From a checkpoint of a small masked spectrogram model.
Model: patch size [4, 4], depths [6, 6], widths [64, 128].
Training: ademamix at rate 0.0011, batches of 128.
Data: trained on two synthetic voices taking turns or overlapping, over music, noise or silence, 69.8 epochs.
Rows from block 7 of a small masked spectrogram model, named by matrix and row number. Rows with one number belong to one neuron. Each number is 500 + 25 x the weight over its row's rms, rounded and kept within 0 to 999. All counts start at 0. Numbers have three digits each. After the name is the row's rms in percent of the matrix's.
Before each neuron's rows are labels from the 100 clips, of 14976, where the neuron reaches its highest value: "strongest on" is what is common among them; "peak on" is the class under the peak. Only what is clearly more common there than usual is listed. The data: two synthetic voices taking turns or overlapping, over music, noise or silence. In brackets: how many of the 100.
# fc1: MLP up (model.blocks.7.mlp.fc1.weight, 256x128), inputs 64-127
# fc2: MLP down (model.blocks.7.mlp.fc2.weight, 128x256, transposed), outputs 64-127

strongest on: mains hum (55); second voice: none (41)
peak on: no speech (73)
fc1.64 089:521522498531477507524523478475505535528507490479476477515511497525518519483491533484540481531527504486509497501462473505506462529490458480491487505501471525437494477479476509499498530503557487
fc2.64 013:515497492541487519466497506488491490478504486495507476499555483513483467513551476512493553515496494502514453542522487532506519507480475448500488489492502529508509537475548478495452513497502512

strongest on: mains hum (41)
peak on: no speech (63)
fc1.141 052:485525472456531514487498493476481525509516466499527521484465528546545519533520506458527484542498490535507489510474505504464457522502480459536514522491487532486533487498474468499511533505489541
fc2.141 324:523467498545484495478491514501500504503484466490507482507515451532501502502564480517503528499495508486500460510513499532509515490492454444496521540510509508520525524449517492488424510498515534

strongest on: thin (high-pass) (100); background: none (80)
peak on: no speech (100)
fc1.19 092:495517504536449528489471483486539501465466465551519469476498507502509489510495516487507505484501497524520503464550488511497459484509503530521500469498495484505540491493516479494491472556486526
fc2.19 017:491512510452491485529500484509500546522518515506500554547478525506512539495422505486506469552501498493496485498481491484477486503517432564502481551505490505499491492515481539520507484484542496

strongest on: rain (29)
peak on: no speech (65)
fc1.34 077:549511496546515529481491507527486546512516453492537513495505512522533473476501495498515487490473507480485485528500485472506461519496449496528513477462483497552471511504505516542493529445479519
fc2.34 021:459534496480510485505511493510507446506487546511490498470470523465497569487451507486501432508505490505497502471515496490483488500535533519499483471479496491478472476519500505523587482510497468

strongest on: background: none (71)
peak on: low voice (41)
fc1.86 078:461489502485467464496546484527509479515545529446508520496503483558511544496529507512488515478488514495462474483495495464514524502492504497485469505458522475473462524503531509512507479475517444
fc2.86 044:514480473490523522486503520504494504510498445496486462517521499512523407506553480524490523506498512494513501517490487524530541519462466476502501534520501519516536526480501487459435530508495496

strongest on: music (78)
peak on: no speech (67)
fc1.36 096:446479531487499471533495519522485486546488521537526530532476506515490494502507470570491483491483517539483513476523461434506551487514497496486466512486501457534498542481477503484459444485513487
fc2.36 052:522482490529477515480495514500498491505513476489510485499519476538518481487574466517501482526495498493511470508503487527522534499477446431500495530515500531500526526480532500475463517494478512

strongest on: background: everyday noise (99); engine (65)
peak on: no speech (67)
fc1.209 150:466514481537522481498549506492470528469522536461488469484495488480485477473548457437495485502490556513525538502509502533483490498512507481501492501519501528447517487504477494485519506503511535
fc2.209 012:558467516549484506437526521541510576486493527471505472526517520492514501490548481478485532473493499494496485510498488515481472495507474478509515519500496534497493477493460478525463501504500536

strongest on: clipping (28)
peak on: no speech (60)
fc1.238 064:500532496506455491498477473472508544491487513532507502511507511526495479534515458515502462499509463549473522489483504472497507499458483511491471466489468514512531481511464514517510514457479489
fc2.238 060:470514512467521506512505498501501501501485513511496531482483524443496509503426526475499500486504496511496520475498514455485487487512544555502505466498497449485484483524493513518595483503490489

strongest on: low voice (65); first voice: low voice (55)
peak on: low voice (50)
fc1.128 075:528526552528423491500535524537506501521498481520496459542486503491506518466506449523506500507523496515513509502549516496482476520538527516498510491457508490535472512502490475517510521508497555
fc2.128 068:455524495464518490519499496489502478505507514511498537479489499466484505504466524484506469497506490508496535483477506455501502502505557534499496468488496473470514486516505510508569489494499473

strongest on: child-like voice (93); first voice: child-like voice (88)
peak on: child-like voice (83)
fc1.118 073:476476490487543481555488488505515502553513512462530485491518470517550523501540492550478535481470491501459460517493489457521525502487478494496488525506505526527477474473478518512494490508504494
fc2.118 111:568480480551498515494509506505496466501518476497500452494516469523509465485563493514500535514495509501499493519501500555504522494495483447497506495494506507513547508483527483462468506499486507

strongest on: second voice: none (42); rumble (38); pink noise (32); fire crackling (28)
peak on: no speech (68)
fc1.50 087:527579507513487481529480473525515509509476458473521511487510526474530504495487522476431479456518494504489541529471496488503502489514520514496502492534506527447495508499557548514505528467517508
fc2.50 027:550470483517491510474499497499494510501514499496508475525506485523514488497524481518503491525499504490504431505485493525504514511493389471501486526496508532516504523482508490486466510501508510

strongest on: background: none (65); first voice: deep voice (55)
peak on: deep voice (42)
fc1.71 110:482467498481487477500490494489498481495489497464488536517506519534500533440506488500477506482431534472501518541517497491546515494497539524500489501512570478475439503496517498519511488474509446
fc2.71 064:539491499534501522507498515491498467500481481501500465483519468507493467486562499503494570472497501519502512545519518520503502478502506459498547488507497451501541502454512482486501498502470513

strongest on: deep voice (86); first voice: deep voice (76)
peak on: deep voice (65)
fc1.208 077:509488512478487516484490526445471466515527496492456531551503478547470504488501502504462494486475491506470509503505481496564490519508504488480517485470516469433463499503510499465514525488497419
fc2.208 030:485504492465524481487502478506503555507534514494496506532494540523509509485467482506496455546500508490512496494483486460514490521506453514506460530504497566509458500519487514502457501525531486

strongest on: muffled (low-pass) (40)
peak on: deep voice (33)
fc1.240 081:489509533505466518493530548475520544483456494502482508487482507507478521491525492493488502479452473490458506529532483477567484512494495526517497498510483464548481472501503486475499503533508427
fc2.240 032:540486481516504501499500496504496479502516495497498457495510485531501471470548503490488549491494506516497505559528525536513484474502475469496531494491497471498540501482511490489519489503457495

strongest on: child-like voice (70); first voice: child-like voice (56)
peak on: child-like voice (39)
fc1.167 060:478474481502473491482498476461473524477528462469490544523489494483507526456518529486499512478506515469515530514514536520490497514497528462494493495533542504504472483499521501499528481485486496
fc2.167 357:542477482528492496478499499505496513505521483491502478529507496538508484487542475523503483536498508487504477532483489529505509515496410474500488532507507559531497520486499495486445507507504502

strongest on: first voice: high voice (51)
peak on: high voice (39)
fc1.109 094:507502503522465504537508523551481471478465479515525533512480506510482492449531534493504475496488446525523520511524523477515496512502525491513486496528471495569467500514490456497503480505499536
fc2.109 034:476524505455521507526506488503495501497510541510486525491474531467488502511417536474496468490495489509502519489484498463491486499508561566510482471487496483485469474534487503506558481508507466

strongest on: quiet level (65); music (62)
peak on: no speech (61)
fc1.153 104:505525485533490511502456473455488467498532464449498509516505486501479490461516510488439478507457520513465499516449516505515532498488491505498517510539534506419463509495526514497553506434505442
fc2.153 019:527504465486526497488512469510497527523571482493503496505513527545503466508505494512516472550514502466520540540487489485491504525510446519501483519488500572521517505519509499484450506518531489

strongest on: music (84)
peak on: no speech (62)
fc1.14 076:496516495529499508501462502503518530473487466523524527506475529515539511450488503496436493496508501464468526533461520536513473502506502507527505507514503505428496491463494486529504503532485504
fc2.14 041:499465507524465491486484524496502514499458483493515514511503457522514515514530475506505523489497507492494434472509505525499508485478428458497531548523509503494543533480512494508430518477511545

strongest on: child-like voice (79); first voice: child-like voice (70)
peak on: child-like voice (60)
fc1.255 079:505488503444495484547529488444502500496502481485524522498508507513530564452525502521505519512485455468463483542523486522488509524500472481502487513460488486460495487483471479498483484457496530
fc2.255 045:493503506470493488478502492507496560498520530499499536539486536487519499508445500508501453527497498471488483480471480466507509531509475532508453512508499553501433489522486511513514515503528499

strongest on: child-like voice (70); first voice: child-like voice (59)
peak on: child-like voice (57)
fc1.159 073:525518517525500531455483467471552503451513448495500460480484509469516527484496511471469461489485512507471503477520526487533490501524472504497503553502497493520514504554552480500474510524493477
fc2.159 023:459521516475487495500501488499499528495521515505496527552479551485495512525428501496505438513513498483508504446470482446483481525506501529505466500505489541505454484528471528522506506501531485

strongest on: background: everyday noise (91)
peak on: no speech (69)
fc1.38 106:529528537546488478501502489509501492500474497508462492477480519480539470512505499475505495472527499514509560473537475478505498502494493535497518477501522499559488494508496560493445501505480475
fc2.38 015:490498476488516512476506481496492510505542503499497490520502537517523489497488491509505478550499499487516512520454472510520524530502454506514445504498503553507463516525509515479499518514505464

strongest on: high voice (64); first voice: high voice (56)
peak on: high voice (52)
fc1.134 141:463497535470513490491491545481505464494498491491579493531501505534554506469512528489478512477496481531492508476450486495501526489494537512467500477515531497420478506490500476484503510459502528
fc2.134 020:535487494503493507484502498506498549495514490487509481544494516551497476500476487519509464530494483488513481526481484526514503512494402496501481540521508562520485521498472499515440507502508506

strongest on: child-like voice (70); first voice: child-like voice (61)
peak on: child-like voice (56)
fc1.5 079:468494497493504499518535484504504533536492485512489483479471506550554498476527483507485539484492455507463497468493488476505533524525460490491486489477468521488457503508484486534449499466494464
fc2.5 100:482527515472501504522505494504504496494485523509492535476484523464488526509446529480504484483505492509494551477508500459475478489511567547502502468490495467480498472524489505513572481495492493

strongest on: music (99)
peak on: no speech (74)
fc1.2 155:478515497503447482495509497514478499520519489495526518501487520490530512516500476523488471483517490540451478519547515440506548501515474532510509501514491485546493501508455479500470495514497496
fc2.2 014:490503499507496509475516493505501561490510501481497497557509504495523528527453482507523411537497498459494477497474471485513509524479441499502474532510506578522493510526488510499446507501533500

strongest on: background: none (72)
peak on: child-like voice (34)
fc1.169 090:534519517495462487540466488544488485487489491506496507496466524495515507521535520486477470485478491484427528536534501510486453503499497497516492494492477504522456497536491512488512526502495521
fc2.169 034:458529510468510486504498477509500526504504545506492534528469523490511528511430519494507438499499499492498509459493481460487449510513511555505466492491499517501450471528478515528553488507512467

strongest on: first voice: high voice (50)
peak on: high voice (45); child-like voice (34)
fc1.244 076:519503521505510464484504513504459501545491511449533521550492514513486543480517507502512491496491521495548528545475511461518512511540519481483527461514542511530470533549476441468549493488493504
fc2.244 109:559468503549480493478501514507496476500504483486505470505515482548504496491581482518495531501497507502496481527513504543509493490501448453496531517519500500507507516464509490486458498491495529

strongest on: background: everyday noise (75); typing (28)
peak on: no speech (77)
fc1.229 080:502485499484435511497467494486526516524524533495511501457490530529505526527475449488511483533487479496456471486482481487475455513491490495511512464487511504448477496475505504471517522452496507
fc2.229 015:488506519488530479525491503488496473487494476510505524475504458495473505484525551489481495464501512532519499462552522532519515483499525498495526474508500375512561474498503520483522498497508531

strongest on: mains hum (57)
peak on: no speech (72)
fc1.33 069:463481496470515488506495488473495525484501465503528536547541496514539537547510485546526519519484536498495475530479475527500477493475547484508512478495489479441490492497458520471512487502511500
fc2.33 100:480535515478520504528504496498500470505483508509499521454495506462490495507477532478499523475504490524494532476524508472491494492519554522499509458486496434480521469504504505502582494492497498

strongest on: music (72)
peak on: child-like voice (36)
fc1.236 184:481484481455542485520467470501502529487522486483526464494513506493517506504501483509508501481395518501480509499462489489477505506490505477499519505484574492505467485514533535456518543484495494
fc2.236 014:537480505509509505497493500522500529480452486493510521492514471464480494505528530498490517462491499508500471475544524537507522476477530491501538515518511448495556502454555473462460486503509562

strongest on: first voice: child-like voice (57)
peak on: child-like voice (47)
fc1.16 088:505522502471501521497521489451510479493473489481527492490522530517531529508505500525520493517531496495497494487530484522515468502492480457501509516476462527491515473509517522452526530524521496
fc2.16 060:558485490536518517495502512504497489495492473498501449504509474495466460489551500511496592453497506513500487530517512546495530490496510483496538500504508479518531507464496479480444498503493524

strongest on: thin (high-pass) (71)
peak on: no speech (79)
fc1.96 072:494492506541477482543444514488485495532490522517509480460452511486477540463504458533477495526510473480497462477500493525486495490515479537520482494522472525510485465462521488555498512498490506
fc2.96 034:464515503467537506508496511505500499498467500512494540488495494457475479504450515476503528473499494510496555491512510481493480470497556528498539469486499416481520486532482512518551491508486485

strongest on: deep voice (70); first voice: deep voice (61)
peak on: deep voice (44)
fc1.60 079:504461539543500470512522484546478508501493485504524485506442509523509494471495557483490493517502477486431508521473506511563503487507483509483507486508545535504498480454502493542485502506532559
fc2.60 068:449525504471509497523500500491500492500492519509498533477486499459492504516437515479507481492504491514498533471497503456489475492505560536502496457491497451469509482524494526517589484498493473

strongest on: quiet level (72); music (64)
peak on: no speech (93)
fc1.44 072:535533541498497487524494483477513484593460500471486525512500506492566519526475477526464492477501517516505584445507474505484537494507512501468487484522546502484481504451500478487499506495487508
fc2.44 031:537486477581485510480499502505494448501516489491505461505515492538492524484562492505491461490503501503502475523513511529499480491499467458500517504496498520532522512487497483494458486509485523

strongest on: high voice (93); first voice: high voice (87)
peak on: high voice (83)
fc1.254 093:508465517505481503564506496477523491535497464521502514484477510491563492488515499499459510486475521543484503457531480455496507504504519472497485499487534491484511506502477501519463499516489505
fc2.254 220:541481479527503500504497509499499465506515475495504447497520475529505470485565487509493536495497499508509496544518508552508509493494445449496526513507503482511549518467518487485464504497493510

strongest on: music (74); child-like voice (66); first voice: child-like voice (53)
peak on: child-like voice (42)
fc1.132 178:465487505468491508511526468489516453519490484469524498536503477482548528552474472537482531487499525510476476500484500492485503481491515489493495474532545512520485510507530502513481527472508493
fc2.132 012:526502492504528539536505515491501459496459467504500455507514466474491460504526505502499545480493487522513501540531505542525526490486489469494533462503503414475567512468540496480513499499493511

strongest on: background: none (78); thin (high-pass) (34); mains hum (26)
peak on: no speech (62)
fc1.187 065:469465516469510492553514482451478500515503478521564518476490474465513493519522483515483513505470489520489510550539500540452510489504502508498481483491510492487539473523471515502509592493516507
fc2.187 026:448515526470496497503500490496500517496502515506502534507465532471495516500404512490504455498503501498499512464457489465487489506514518561503460496500498515499479475530489519522549492500514491

strongest on: high voice (69); first voice: high voice (60)
peak on: high voice (57)
fc1.3 112:499500514463500485547499507478500462525479491492532495468498502518509513475530471475504499479454484500435487460479466477473526503497491485478503503513561510459508480460528511513500520493510496
fc2.3 031:467525504451491504501500487504505539493510527494501512548477547491508529502409500496501437532498486475505521470469470485514488519502466531504450505504502541484490494533474512531511496500528484

strongest on: stream (25)
peak on: no speech (71)
fc1.166 111:506523505511475493470471521451470488500529492505456532473490496563473518485501458484524515496450441519555525488501483502492514503526464532494487491530500488488472500448507530487531491478484532
fc2.166 005:447500493447506487512509500498519546511491494502477520498487518519511503511452491500509395528504502471492497480475462483511486532500496535517484465498500533493514509532510510509489522493526447

strongest on: quiet level (74); background: none (69); thin (high-pass) (60)
peak on: no speech (98)
fc1.207 064:473513540498476500549501481523557551547486449528463478498503544528487513470509479481481456527500512507484543488474474497544492487520524485498473469483472484448477490508462519474497528474526534
fc2.207 133:460523518472503497520504488495503494499491528512495537477470517471488522503450528485498467486504493512501532470494495462491480496513541545501493470483495469483496463521488513518595484496500477

strongest on: first voice: child-like voice (53)
peak on: child-like voice (46); high voice (40)
fc1.196 078:550493483503532505507496467491505464507505496481541494477514529498499463511497461524474465484472519480470504522508474486483520499489499502517510494505542536554443504500528490533465497481496494
fc2.196 075:515490498543489499468493507504500512504519508492506484510506506557510516487537475517499482528501501480504480522492490517494492508505419460500496540515499551522484510477487503523465521489503510

strongest on: high voice (70); first voice: high voice (65)
peak on: high voice (61)
fc1.215 083:466471482429512460504466482500497524534527485436526498522514538531536524492488511477492481472450494505454492485478501476489554490491517481459495518533568474507488490470520510493531529496525498
fc2.215 088:524480502504486507476499497508497549500519504491503510533492512523518506491492473518503470538498505475501467500475477514500511519489424488504473542511506584522483516501486499500439507499521509